A small masked spectrogram model, trained from scratch: encoder patch size [8, 16], encoder layers 12.
Rows from block 3 of the encoder of a small masked spectrogram model, named by matrix and row number. Rows with one number belong to one neuron. Each number is 500 + 50 x the weight over its row's rms, rounded and kept within 0 to 999. All counts start at 0. Numbers have three digits each.
After each neuron's rows are labels from the 100 clips, of 14848, where the neuron reaches its highest value: "top examples" is what is common among them. Only what is clearly more common there than usual is listed. The data: struck, bounced, scraped and rolled objects made by modal synthesis.
# fc1: MLP up (encoder.blocks.3.mlp.fc1.weight, 640x160), inputs 108-159
# fc2: MLP down (encoder.blocks.3.mlp.fc2.weight, 160x640, transposed), outputs 108-159

fc1.523:564534460556457524571516490512556465447368554426574462555591484516570502531500514505523438542488474546501530517471462593517525498448478435507426506545547441
fc2.523:420579539478574437490479456473364517497582480421530543426445473500579524502478386491436469518525496534486481561529535521484445539506459474607433411511471397
top examples: striker: soft; reverberation; text has "room"; text has "reverberant"

fc1.313:520420498447518445437489443584509497486629444597501507444472548528513507597535499585600519507438484476523532550519477517517445511507544426479503506517494463
fc2.313:528448486461421584531581616538508540503461513432415460498506515477444485493562555426495553429495461550478538539564496537472458542459470483548522410498399500
top examples: string; mains hum; shape: closed tube

fc1.39:447535457477448469504484465511521517532518451437539551411448463486442533445425481554421492463402576576532452513475507452558503468574527529567420527476476518
fc2.39:522513407445485506523456571410477603518445506604463524619404468486531452579568492473490533466617445499509470522564505517403472495459535457526493484528460443
top examples: hard striker; square plate

fc1.227:464565509501515458495510566471521479509550487435554492524590464499490478503584495449505487510498518488440442598492444466478509489451399494556484521498528484
fc2.227:449511426493468479651450538477452521576490559386549434594448493517490528464560521545511529503468532504427536510495578432566529449500508493492488431464606555
top examples: medium; scraping; ceramic-like damping

fc1.300:460534436597467476488517423490466498530428468464476496443521430544456462559593522518458508457440481567515506515515412525528545527429497433536523465451510521
fc2.300:446580486575504495439444515532478499500474563504441601507518476512450431503560551563473587493561486666517546453543475443527562500557493462447546406495501536
top examples: string; steel-like damping

fc1.304:489521592463406448482459456561386494507515478361537505578508551510513544459444465394473612531452506479461394528516504444397513505531412516551568539542492467
fc2.304:451522474487469451490480444561546580534508525458540451497436484504497526366490456459482524568483493568452448505510456563475471428596446570485488530447483514
top examples: string; steel-like damping

fc1.67:544528544566553567544384455522488585467413560539428468589461483548457429599502500434525540562425412549531480486521508532386511573482438516555386491548417540
fc2.67:542454501555536531560487355509583592443531521547504448415424513484448570528477476564465438436450555501497464475391444531567553635376554530562496546415555497
top examples: quiet level; shape: membrane; mains hum

fc1.255:507530461416464523534505475545531482506549540549526488609537486557440513554406500419394473487439469647419493502539567465555485507416601526437517497539453496
fc2.255:556456469525495482513514562479470504497429496493493486658488415419553483448481525523431422398372516508477548487544464493477552538574456559570478579440538431
top examples: steel-like damping; action: repeated hits

fc1.502:527421486485493443480507481567530537465498481533486510503583505513592515405606408522424537405393470564530541508515520523541465532560503543540506538423455553
fc2.502:579523524618432547479581412518544456501547494502536447515565448445486509538461438500446517548475539482533469499527550492565586515503421485427534489546453548
top examples: thin (high-pass); rubber-like damping

fc1.518:473576501415422442543456494488470410422499556525516513548521511484526488445503517504490540509402530560466552442497491568564444520469407435506444465522501445
fc2.518:525414412484523505440503528505539554592509413632483496572549481527499513466522489464495532477585452479522490555480454432510481510492540621471528527498459553
top examples: striker: soft; white noise; pink noise

fc1.404:408499486582416491490507515496539420484437526517460495511565521575576453528459544465571520584527473536476569517524531570467507459541566536535512391452612498
fc2.404:547439424455494447474498448415480548530512571546554450509466477587486564496553534510496423487489566519546451546470505414527515514519421505512521506570499439
top examples: striker: soft; steel-like damping; shape: clamped rod

fc1.306:474606489467445558486473420534424383529516542477430454480476485529437511465511554520454563435470499412555543530460527484504436477420514477493513567504448475
fc2.306:528502559476472437497554489424499454540480534515449452454531548522573492561587407552482486531570512592534453523591493508493491553547473523654498475630558478
top examples: small

fc1.541:516503484596420548476471459550536505438449506521464391479537494482546464484419506535489513560481440578464510427503588474511443412500482409510416450520538549
fc2.541:486535409476487491467400462472555597491569572535525520505456470557535463626475490521491488417540540483532527529490569563413582517531444510514568530552522496
top examples: thin (high-pass); repeated hits

fc1.411:506529511492488471526527507550541507495558574432570596444517542454471487632569500433479543606475411512478533467385481468499573505510548455546446483457493506
fc2.411:409464450467498574535477545558455478524475533450445493451479542439521497502595420453511638525462436481557430469488453517462422537487443480500396486533487504
top examples: scraping; action: rolling; mains hum

fc1.588:483543526469500459485474453541428550493468508513524510502564527475459504522638443482497468471503564515580538503569460483551499540443452531518566485614420537
fc2.588:438374505475520505454555489450556403519614557490577456468448503430592546482491547608422505529457427561495448565503478444465472429432414425507431452498477471
top examples: clamped rod; mains hum

fc1.408:410528516496503427468497512443521560442402414531565533432451442397511490478524503576537526543533481491452548529426453599564592493585503496551500474469536508
fc2.408:440413494497472437501495498447532495587500495390484485499523486430375590462588545549526492544540567576532558516586513499448478498401446503431429465509495456
top examples: clipping; text has "clipped"; mains hum

fc1.482:544497450567400543523484512442468403480571479546594596556600546548488410439551491471504560476432539512506553620493506524408610507508522514494441511427551550
fc2.482:490464486538523520576452524497450493557487524418464489551524484481403536496574539526472490552500450488515508489529501532543503475445574542542438440491516500
top examples: medium; one hit

fc1.258:527482499543555464499517570553545526483608532545537474494431502486538540551428474514532520497430538441499509505460489473443514435503543394430545614524479502
fc2.258:455537536517433422497515647481438514550440484498464482520465482425530491500565500490465574460566501513381543561492538525464521551466536544554614453474435514
top examples: white noise; one hit

fc1.553:565456472476438539514483495480447598434491486530496511457445515562457508478478467422436542575438534508535432488526560590545565541465452433449536451611464537
fc2.553:460492496453441492505451459447477540654531545518539563429528489513535516506489482525521499492536522513476474562494474437431515424498464532608518532486518520
top examples: one hit; wood-like damping

fc1.572:480534463449500432546449512514509494491479494502530544542434453444505468566541423455466346554356574436580519606519540524588555527413520420477491545471486641
fc2.572:579351450436461493485562500545476416565501455542453483470502483505616462478527473541469629515591498464505457526593382444444553465511489499487521455456547448
top examples: one hit; clipping; text has "clipped"

fc1.81:528473466500432503480426405499469525451492417438513456562468579552540525435512501555461531481482507532531524498537533527551489457411579538568484503490479570
fc2.81:501493555426566453502570559429502468550555485593505509557404557455414438518561495467493490503577499484523437504489448375494525484476468589468571515508533510
top examples: striker: soft

fc1.620:582541529569497472537554501556533597575544477501604474466536530536487566542469513466489480445536497479648480484446440549476528477629405531573520529497511478
fc2.620:583487488514549547520550499439491357486414565542477526476503475406619461523528525479505484442445452446507453520552488403478582482520579577496597477559483479
top examples: rolling

fc1.516:531508400496511475496547452487468510396513509436484578462404443565523387483501537417590554552531424514415545493428455471409472444546496526490424511481468477
fc2.516:489432518497514545469502559507482425490437443548580466471502513460467460522523441538422512416540486452448447500582453503461488421590486508547459390470516378
top examples: white noise; pink noise

fc1.552:509401441578516477556544520574537555435429483467492586460463451507607423526502515449573436440497484511512506487496594509496567534517461464448509451511523557
fc2.552:539546476419534525476417476493422461544445570566545642456467486501472580523487443514528491509504453522467513569513578416514519583444516462516527519481471464
top examples: thin (high-pass); one hit; text has "noise"

fc1.440:506538532459453622428524486421533472491532544507460486509480480463470434578404425455461477594494548522554495462522478561486428485511466542515474394451506503
fc2.440:541433542473492466448531592512440529490466525501611438506483592538523509434482579497516570584452511533356485564571524466544537493583457520499546527475432447
top examples: steel-like damping; medium

fc1.372:581539498449500469489609460604458586422517547577513481511442502556523473512424501511558451478539467531492579480465571489503480577575461525496531478511456488
fc2.372:422492541469502506577532465485503443514433470487503493449528448481539530517541492432496504398570526537516465499556484429490487524525348514533471459483528469
top examples: quiet level; steel-like damping; string

fc1.456:422474490502453558491501473510444510454508455474623424461562481479557518465562496462620517497497550497439518530450545463516476574460607518519603599466537521
fc2.456:518508563489520499526466528560534508487472508645486593538572578590511552473474498523471497572405551555520462498549406479485542529541425554498470531543578543
top examples: hard striker; steel-like damping

fc1.16:528517447508563561425534388565586543498475487497483425464458523521601524512452458486430529403544403427570533537449447406465410506503462505457551532566404435
fc2.16:520496462475495531542492496480473501421505427554408500573417458492474481458547554499427545486481511593526547520532512432509383678537517487484470534425539487
top examples: repeated hits; rubber-like damping

fc1.434:467459429568428561590539483538563371465519541476506460460449426483529494470457468604582516477523448496538571433501485548495541522500504436562495398448543461
fc2.434:519474560467496444447498471458446679514532504568535490539507519526487485460527561420358473542510518483471488498553407479475532405499454564451491579596462496
top examples: one hit

fc1.488:497472593539491508482500463443509450404592405456509439443461460513527478505468521501555564488580540496479512540506500538453469465518387565518492460552427489
fc2.488:455494521488532601499512560529541532554392563523428498549552528516531459502554429509478560460454438478552555479520426498483538568525535463500494657379530447
top examples: rolling; steel-like damping

fc1.139:538486501531464432588462488528482443528448454532545446461535495531505545478481504487503520438447508556505521403479458517449516519461532425562555483514651464
fc2.139:543532475432506403441521474536484366507531490572565442539514461477537510538481497428526523535500472501562541524516535450458475451437505530451427541496577532
top examples: clamped rod; small

fc1.394:507527471563496517508496622491516513518518598453576504513437572530448464492563599516533475500475548402587548520399494496499481547512472395421561421548478477
fc2.394:520527486530504491515559552477493503514479502550556525518526554501532472523532481497600555601487498523465458505535387524515440555482588429454592450433483447
top examples: one hit; bouncing

fc1.555:455354504421512397509555559524513494535495537542453457520476432430427568411530528489460548579435467439518507526499477411558436553477468452493516469442558498
fc2.555:436564560419590523514491511494541509511446359449451532488493506491534486529483505539512419471524508499472463479570427433474457439505579512465589451492485467
top examples: clipping; text has "clipped"; pink noise; white noise

fc1.478:533509446548482510530521532379554576510519528492474473580571501517445577511512497415481514474565543429517505474488517518428397502459545615528518471381449535
fc2.478:551406461492469425499509487487453536518527483492649522492515437510457508432462462566532408595490459430508525555433514487520553487520515450464602593422586486
top examples: one hit; steel-like damping

fc1.616:546587436526541487530533435410485537490594508469481514536478606559506534511380530481487480494554430488531460513551498499502456494536572541506449560531496453
fc2.616:496433535470389520508526488464540511441418455500521517507398501549458491475565499520497568457541535592435446565456499461513503483417516576599521408532476426
top examples: rubber-like damping; round plate

fc1.271:455621426451584471478415548400510445465511532572513434549482505607453482575532482448521458454482545455464462460492481515524418532499495478447580491451459504
fc2.271:450431448517475529451454536480484491493500445540438539536374467548533529507465484551494534530486517551421522546561490476523497466496450509558476572612515416
top examples: small; one hit

fc1.53:436538482487534517507604440508436518577510500561439448419413531496525533419513567523603557550532469580499578490511513427555516492525405465466510484475574516
fc2.53:401540521439553476498510514464576548466465481454510511591562559507473614458604516619487526556483528544528492517613524403523514432489555493372565435515478505
top examples: one hit; wood-like damping

fc1.209:525568589542459482484547535463544524539492493533563581447516456538485521588422577479529481484412532433510543400557512590412511550495544526527472516536554502
fc2.209:444428512466527462571460547518566563500517489446596557494502621432494541647444556432414455610601496466502481479517428618564494492472482484472500508502501516
top examples: bouncing

fc1.363:485483564530415396530480531427512522517529528529597568542541482457510537533468553396447462479413517504440420478492554446545500528544592537543543499469480551
fc2.363:483474502540527570511419540529519490354448522511527515433353557418489440567518539562541513519542486523612512504410527568541408538466546491486416447568537430
top examples: action: one hit; clipping; pink noise; text has "clipped"

fc1.224:525546494504490591548483513426510540487514505553463560459593601419472519482443406521503579386493504542547457503618475585486453500457585463440413468457453428
fc2.224:461478541563505440479558462482520429562543493535548452541450390537523540469560573468454447485529455438525554559381479413491530589479414525528445515533597470
top examples: clamped rod

fc1.469:459528397552558612542496537514555428440477490410585506522493529478637496510516484492484473545479539587510505496468473509441451388515527499487472518475441555
fc2.469:469532535485478595478463425495495463499473532597458557506522502511506516493521405464471518471578517481533438496485563445550554506428469489445480553534537480
top examples: one hit; steel-like damping

fc1.379:476525540490496498558460527506645469438475407502445506493481572460494453464448450528576516518479456509503526493413590393547485480458457478523473471387460555
fc2.379:520558501418559553539413560451391463572500594469452439573505520505553453518539506546450525485532442495437482514577447593439540464583524466466543500593533446
top examples: white noise; one hit

fc1.237:437454460486565522612502401477607507439502471490452488448517436522496594438552576492430504570535494470492528536441621514541611516502558585531371525454585531
fc2.237:538460441449455510435446514589575505505471468472473517492550449462497427409579453477401486506444496528495520477611484596510459536454410606485580453472464527
top examples: thin (high-pass); round plate

fc1.618:527498542576564444536543470446468576480549535494526472443570455570420464512535513447543538404540403515564502569553557486504604550543491403540490548523464430
fc2.618:545536462530548440552579451455528537527439517479566488548480490536527458452448577623455469546534467530408487388482526553527506542553480558477471591530494499
top examples: striker: soft; large; membrane

fc1.621:545534562502600521485527491402556539523430452454554515501607501539492399537522503470465466511529403472471543528473510509485445489531489612454536549478433555
fc2.621:502441523545477515438534464493476484430490502470536459573465436450550467471576470568474592538538527520492547453458503484472519480545525431535484488614555459
top examples: medium; one hit

fc1.119:541493458500440584509472395460484489525550488461443520499571457522406423415521485519551447520467528544512445449497436608476538413405477511464525442534498472
fc2.119:437442513657520431463561487536455558507529500494561475564532486512540504470514549503419568457443493428457522525555433475466533410490543509584555542494528491
top examples: large; steel-like damping

fc1.251:578517521553493538515496528486483454446474512468523415510538519509488372426380535566428497455558470513557532496569562500536421558482569537422518505496477495
fc2.251:401542487511536474551533437441504586379597468574455572494510561555488541512592507545419482523516560560515483561531581495487377553450527494502414449517452487
top examples: repeated hits; mains hum

fc1.389:503504483406478512469484496476495551458502461565437518530570493494412552385490553479496417499572545532545451560422524537426488510550421541513501412546473490
fc2.389:515440526450547490464523579532456508501520473425546521504468521463629599473536564530509496557479417493504543548634441479565487519485575512470526449485437534
top examples: string

fc1.517:456577536599404488521524530398472442532534428558482499465452466593471605452583545563476460478513525485510607554501532556488420459603517456487535525525462594
fc2.517:539556529512548543445509524530489449523490548472517500579586528573535447492531655556483542513418477514485474451476516459546589463484520533607513527577489561
top examples: steel-like damping; repeated hits

fc1.98:419493598628378544492512531493544499542504500515439497529464510553532528459439438433549535538538504510410543512449492552512441512466449523487545555535472482
fc2.98:513392525535482504575584548517546514459417590537600563467430503466496525503565527546460429469379463522552533490532489441539445468572468450498443557454503459
top examples: rubber-like damping; bouncing; thin (high-pass)

fc1.378:452555488486475605465459514513526535501523515514491492599493475524446460549518547485483486486470467478443496465473503611463498517579494545440500527504564483
fc2.378:574424503479519487483606570443449452500536466473481476377509501550634454514572478506480549544602505489505520465535523427478420484473436452535529391600522527
top examples: thin (high-pass); action: one hit; white noise

fc1.353:555477547529502538438534536574510404497470531459533497568498479477592494503451471488458505512484414511496466422483478417494382501518508524513582497507460522
fc2.353:463483410451493481505465416426429520489502479582527504599479487499477538508570543570522537558548541488507484561472523451462559408301458424463494484508461542
top examples: hard striker; repeated hits

fc1.150:524606565521501455566545490489511533413527456487536470504585605478478552472473406382395485531517474435404454467491465538514475431539439532551522492497532441
fc2.150:555382482490508519464510526506481542509432462487526497567480447483549522525466534498567489487487521442589561590575419477540579512519448490437535635487421457
top examples: bouncing; rubber-like damping

fc1.188:522524423528490425523519481556508563440517432429449588464471540621451569612518500475587537382588428594533465510517408507517486468592547488537565520486489545
fc2.188:448436507537431529512504401495567502530491501462532429494592492491538510515508541491485508531491502631500465497604498536419372537492447514497523472545446516
top examples: large; repeated hits

fc1.443:425527450449533482470510524473518537443549564551508453443491453476528414579537536491471466507450539404460503509503526468593439504479479585464580481520521513
fc2.443:545506470468533543551524592473521476518472532539485522510441485577516589605455602545631614495513533506586529487443489496426468530573534450461391471482459522
top examples: small; steel-like damping

fc1.94:407530530459425588560479323436485495498511527443552484547485500552453516454459447539458484463394551481422460486520555556433414518453463527500524580503495449
fc2.94:532451491511492515523498492526530568530498637494562507508498454551552527525527539483496415514595481453624496520580427453488534490565544487564466530539603498
top examples: steel-like damping; action: repeated hits; clipping; text has "clipped"

fc1.576:487451428439561415579568532514454497536599548475446391478402532530483469602476568509479498466446515482548508519426498497507515538526578491501478522535393492
fc2.576:544469506489428546509499488472530501568459515572443482521468505534493543553488508552561481486454517529475498596582523470482457476488438492519528481625478418
top examples: small; string; closed tube

fc1.637:505551431449431388473412556501538483537450515492527534439547426548488483493485539542567495439429490441617543507473643575585478513549435456476486491542495373
fc2.637:540343510566436481507508468467568492477530516464478442585483504496473426433570441503480527469470420530488552532513449440523559566463594477504510562479459429
top examples: white noise; one hit

fc1.90:558491460557510477485457479566550558467544476545464530470543546541528510472510418478382429452396546515519480505394492554473505437505578548451497541399493563
fc2.90:496480498585515535524546523467498382459547481546564451531488456481549416574445471556551507447501464510556514505560536432534594697523557501467424540615534594
top examples: thin (high-pass); pink noise; white noise

fc1.10:512493496537509481561470490525473452557480495457522416533540489482545575402513477472534469489446520576457436478552505552478326508378565539547526540547591448
fc2.10:492465493537473471427462468539400424557520608480522506513543438547495500528413443416394549501551582539540478496489455535467529547443433585562457453427470576
top examples: medium; clamped rod

fc1.535:492427639516443486465570589467567542510542499478500506507569459422449583548463560466386434434373467506412511512467486431479454491577562464504426472506409513
fc2.535:451556477373469541421516504413476444501487409480438418550404569481528473495496488497499436483501494507578530470452494488521439491426490578457480523502581471
top examples: text has "noise"; clipping; steel-like damping; text has "clipped"

fc1.22:504523512531432497553472434573370418531533499461399566516382515496397469482535475477581508468383489495528532535519527521449522474419528468449483536527480504
fc2.22:547455511417503476470415445539564495568421501547565398551528497557477421577440501490442460539602611643627475486468528480511491545518398531550446513608471501
top examples: action: one hit; white noise; pink noise

fc1.179:456451529535532568511461590467373540474481469545576534602484539554474476572425422446449521451461529503474518541433498538419469553491585428528558508483494519
fc2.179:566553504431488588413485496476574492548404412490501524523537476550567537484595571598565550588552534482459476407509439421529518552431473457464538457580520508
top examples: membrane; one hit

fc1.350:443540361441472476506455465557582395524534482432540479527432506527448369492501589464552480482566525514566522538555606524501593517432565465510431576452429456
fc2.350:533487529565491580622475542507495455493465456587480462524481497570453444582540381580507481538435510465563492547473512447583514579565499454583497492508618499
top examples: action: one hit; white noise; pink noise

fc1.402:530522473558467491552552533487501581489543427464546549473515532570520472544518544456497418499574418482437552496478437501570488554603387569479455538526492510
fc2.402:493414529483515562513542507485499424520409438572403525491502505463598442507495497548530531368510501517512520473563438484487540457526514529509560474448544396
top examples: scraping; material: steel; mains hum

fc1.270:459538452528476574513521496459423544499609512409560464529531562560572561410462506557465475504469504469495518579504516553464495514530603525520449556502488538
fc2.270:503581530453501512454545512489542543475484512502475530595500521516484589493589484458568658552569564517437423465487471465518536561463496553518506474496411559
top examples: medium; repeated hits

fc1.460:430531580527572438439522512477441498598465485447530472493549499511526531485509469459539427495484461540502487510583458467458453543415568519525385498488415596
fc2.460:545525421457494466526551475557438542464545501482465541513484451484495444546490529589480458388437454386426568462511488452488483590527466538554545563455466461
top examples: steel-like damping; repeated hits

fc1.382:507479525540488575504503553458505549527478438498521495462514586505617517459543422449497540520445433466491532596522448525465451442461439586551530565429506511
fc2.382:441408479509452501489436494493539558477521447504508541540436471509460530393485512496484471536481531578438464481529526511550519527452586515421444527495458529
top examples: hard striker

fc1.274:420485448517518466571435508466542493507476493511466535476504484403457455501488444493465421479519536542591480445402506533497510446561420493516374456547464484
fc2.274:398375498530481513504525529445449530519488464464552489511454490546554552465497478503542495484466556484478541489471464548531461504509526441412469568500471478
top examples: clamped rod; steel-like damping

fc1.562:514499469465613484531493563501522539506519435501506476487457495564437517544496523603607525569555397419536473436493498483517522462474415512531454378450521456
fc2.562:511389456479556415558479516457500463459474525453438488487486452428488487474470465447478459523475555554522495498507412386512628516528562541560532565571534441
top examples: rolling

fc1.171:493458397474533408471581468540501565468468497476508563567521440521353543512397511453531533577510468508500531522521601491514512464495440479508472451555468399
fc2.171:415535461473462499467493540455519411461487534486447529449477507459426468426522471526519579393500494436431504535505469478505531596492581520523502508437512473
top examples: rolling

fc1.130:522451532433415480498601510604573495595519520512494454495563527521487534551423545444477447541460473512510442498495472412524428394489564556423509538437424486
fc2.130:472428457471541503512498407413483367467468529461452468558402515485492461495470544495486536438559514535557471543534422457461476580470544522493463549562451526
top examples: white noise; action: one hit; pink noise

fc1.429:450458482424483441569484590533392494497629443560538470483512425557531600536513502476434525540519456582470486452467496474593422568493549399473590419467487456
fc2.429:517519435533444453463492465500552425521499478454490529522423487497469465405525578511514551528512565487557474470474498387576498450446551564426510532520538505
top examples: clipping; text has "clipped"; pink noise; material: steel

fc1.73:568582517511439484500546434428518491574522440517601512467502540508585695434392480528472422449525527535519505425477589517486450509494502528501547559478438522
fc2.73:515454457542503520484518586412554454474450568534443465548500498536437420541562569491535504591551478425543475600615454411510506508465516400470402456453506454
top examples: hard striker; small

fc1.327:514479484585516489510468552552521552475473406438492566552533439394472457562527501511476470556477533541418499463482442506487486515491596454418487451504488487
fc2.327:415374526506560471480542515513488466550483566628529496557498482521558435475554501544555520482574441436590565460460501374467561468608472509588482573451474490
top examples: hard striker; rubber-like damping

fc1.86:507520434514500548502423487532373606529476514523498505448517489589564533469500351490435460453545422450499486568521464579512485421414470499562509417497451534
fc2.86:396439518493525482469507578437516423485580521528520467513447510529500594551467581576422500477555420545510495520552468463490468531457577501494398485449552473
top examples: mains hum; small

fc1.527:366574454483595535483459525518448601390507626517545515482542553553504473505526517502428495460509457477539467537443523571522467515501523550483465446475406513
fc2.527:462479498532547518618534512500555456432511533604546447417489529572512518538515437578433436473571452502495489457559575548513492473483547531513417516502515531
top examples: mains hum

fc1.100:518478510521554511519459453534556530402480496526434519473521520547471433562489381459469479460430503464492533472474457604532485502529592543411347518441505540
fc2.100:488412442565426526461540535424408477447635526534561493505491453458508555516477546449474531541501549507566500485510490484533517525538560433448512452445534505
top examples: thin (high-pass); small; text has "noise"

fc1.288:582424496455395518574564507530473499565404484546476546569418521587506519462524559502461439500471513454599507533486581461556546411469558456491509569473508499
fc2.288:494437506481547504443499573404527494515542472492549429437513501494544489550432438494429427501610532506525423630538433453432501614464435492597497488607487472
top examples: text has "noise"

fc1.168:486570563512549593557450449556508593417472454561425447466539462472486543543471519483534441529511499541469545463444486533466564597472565466509603449447585570
fc2.168:473490555568480456481440447500488599435439506548522513553494474568392545365588575565471494593468543431508528502545483437451516477461491557556469600497462464
top examples: medium; one hit

fc1.355:464530450539409484530562496442511440463539512421439497492543403542452480546625502597497551442483512460489537465491486483529513535571451507451471539419518426
fc2.355:533475559453534481496432429480472551508522497528421482442399507517536515572467530565548468426499456466628506469504423539464483527591503430561528469535608471
top examples: white noise; pink noise; clipping

fc1.11:509558560460489465504564491485534503531507450447505452506448517571491524648585545492446510463525467583502508558503581470409486505526434567509436424505529537
fc2.11:488442399474420480550480494457482515529539469522411593535450555503464476498515503507480510575462535498598543522420528439555508414472560459459541456496500493
top examples: medium; steel-like damping

fc1.4:526509541527556491461554504489450499494500593403502434472573487511565443535468499472495509416415407402515539484465498468465557460574474584557597500498549570
fc2.4:513449482422482462493531443431482516516517529602517466523471512495552511498480543549486533544516450452551573512565558435493529427361448391411561485627457498
top examples: repeated hits

fc1.551:493444476515509494526541577531544631509474544517505483505554521484491454593584515457535501471450490572471433480503540609518544443409504469452471515577562391
fc2.551:469486519363557484481461488443447446540452497502473518403466571612548449465527443521442594417467439497484482566460481446487529352514508439485528432474470464
top examples: text has "noise"; steel-like damping; mains hum

fc1.93:477608472517506481443534501521370462524397492424509439504459461500537463378514497527408474487523583521542409542538482414502636584515366562565623480482460526
fc2.93:417509419467503490514407545483553505412552499524426515515648552579472490556479501618516537446451432461475518438458563480522436532478518493494450481498453453
top examples: small; string; repeated hits

fc1.332:534508615551481526530487573477568441506479499536586462502502548541531505519471536437432463467376547498474465458460591481473456533570450532465569489497471527
fc2.332:413633525444543485501508465510553515487501630526469458523493569496486446423435453501547524582505419503496564459596470519472451494489522488513531501482470587
top examples: clipping; text has "clipped"

fc1.156:544554439522520489520537558470564455440520551571576469474568376567472518508505444514487532529501524509414512518388456436521471468453535446595565518551543431
fc2.156:519426516482540436411506530428561550578464535502542553508510578537470473436410497513561471416505485547517510480544562507409597434497547539434460474413502482
top examples: steel-like damping; mains hum

fc1.200:523566511510431441603493499471607478500532440576561545540454541537428595505514530520469493417434486516572507475500465533506436519440551473410485460487463577
fc2.200:570487448529564524486511488553402577468511470511512486529516454568544486501496523502524453551496545480494518415541522380492509481598556517570599643484562544
top examples: hard striker; steel-like damping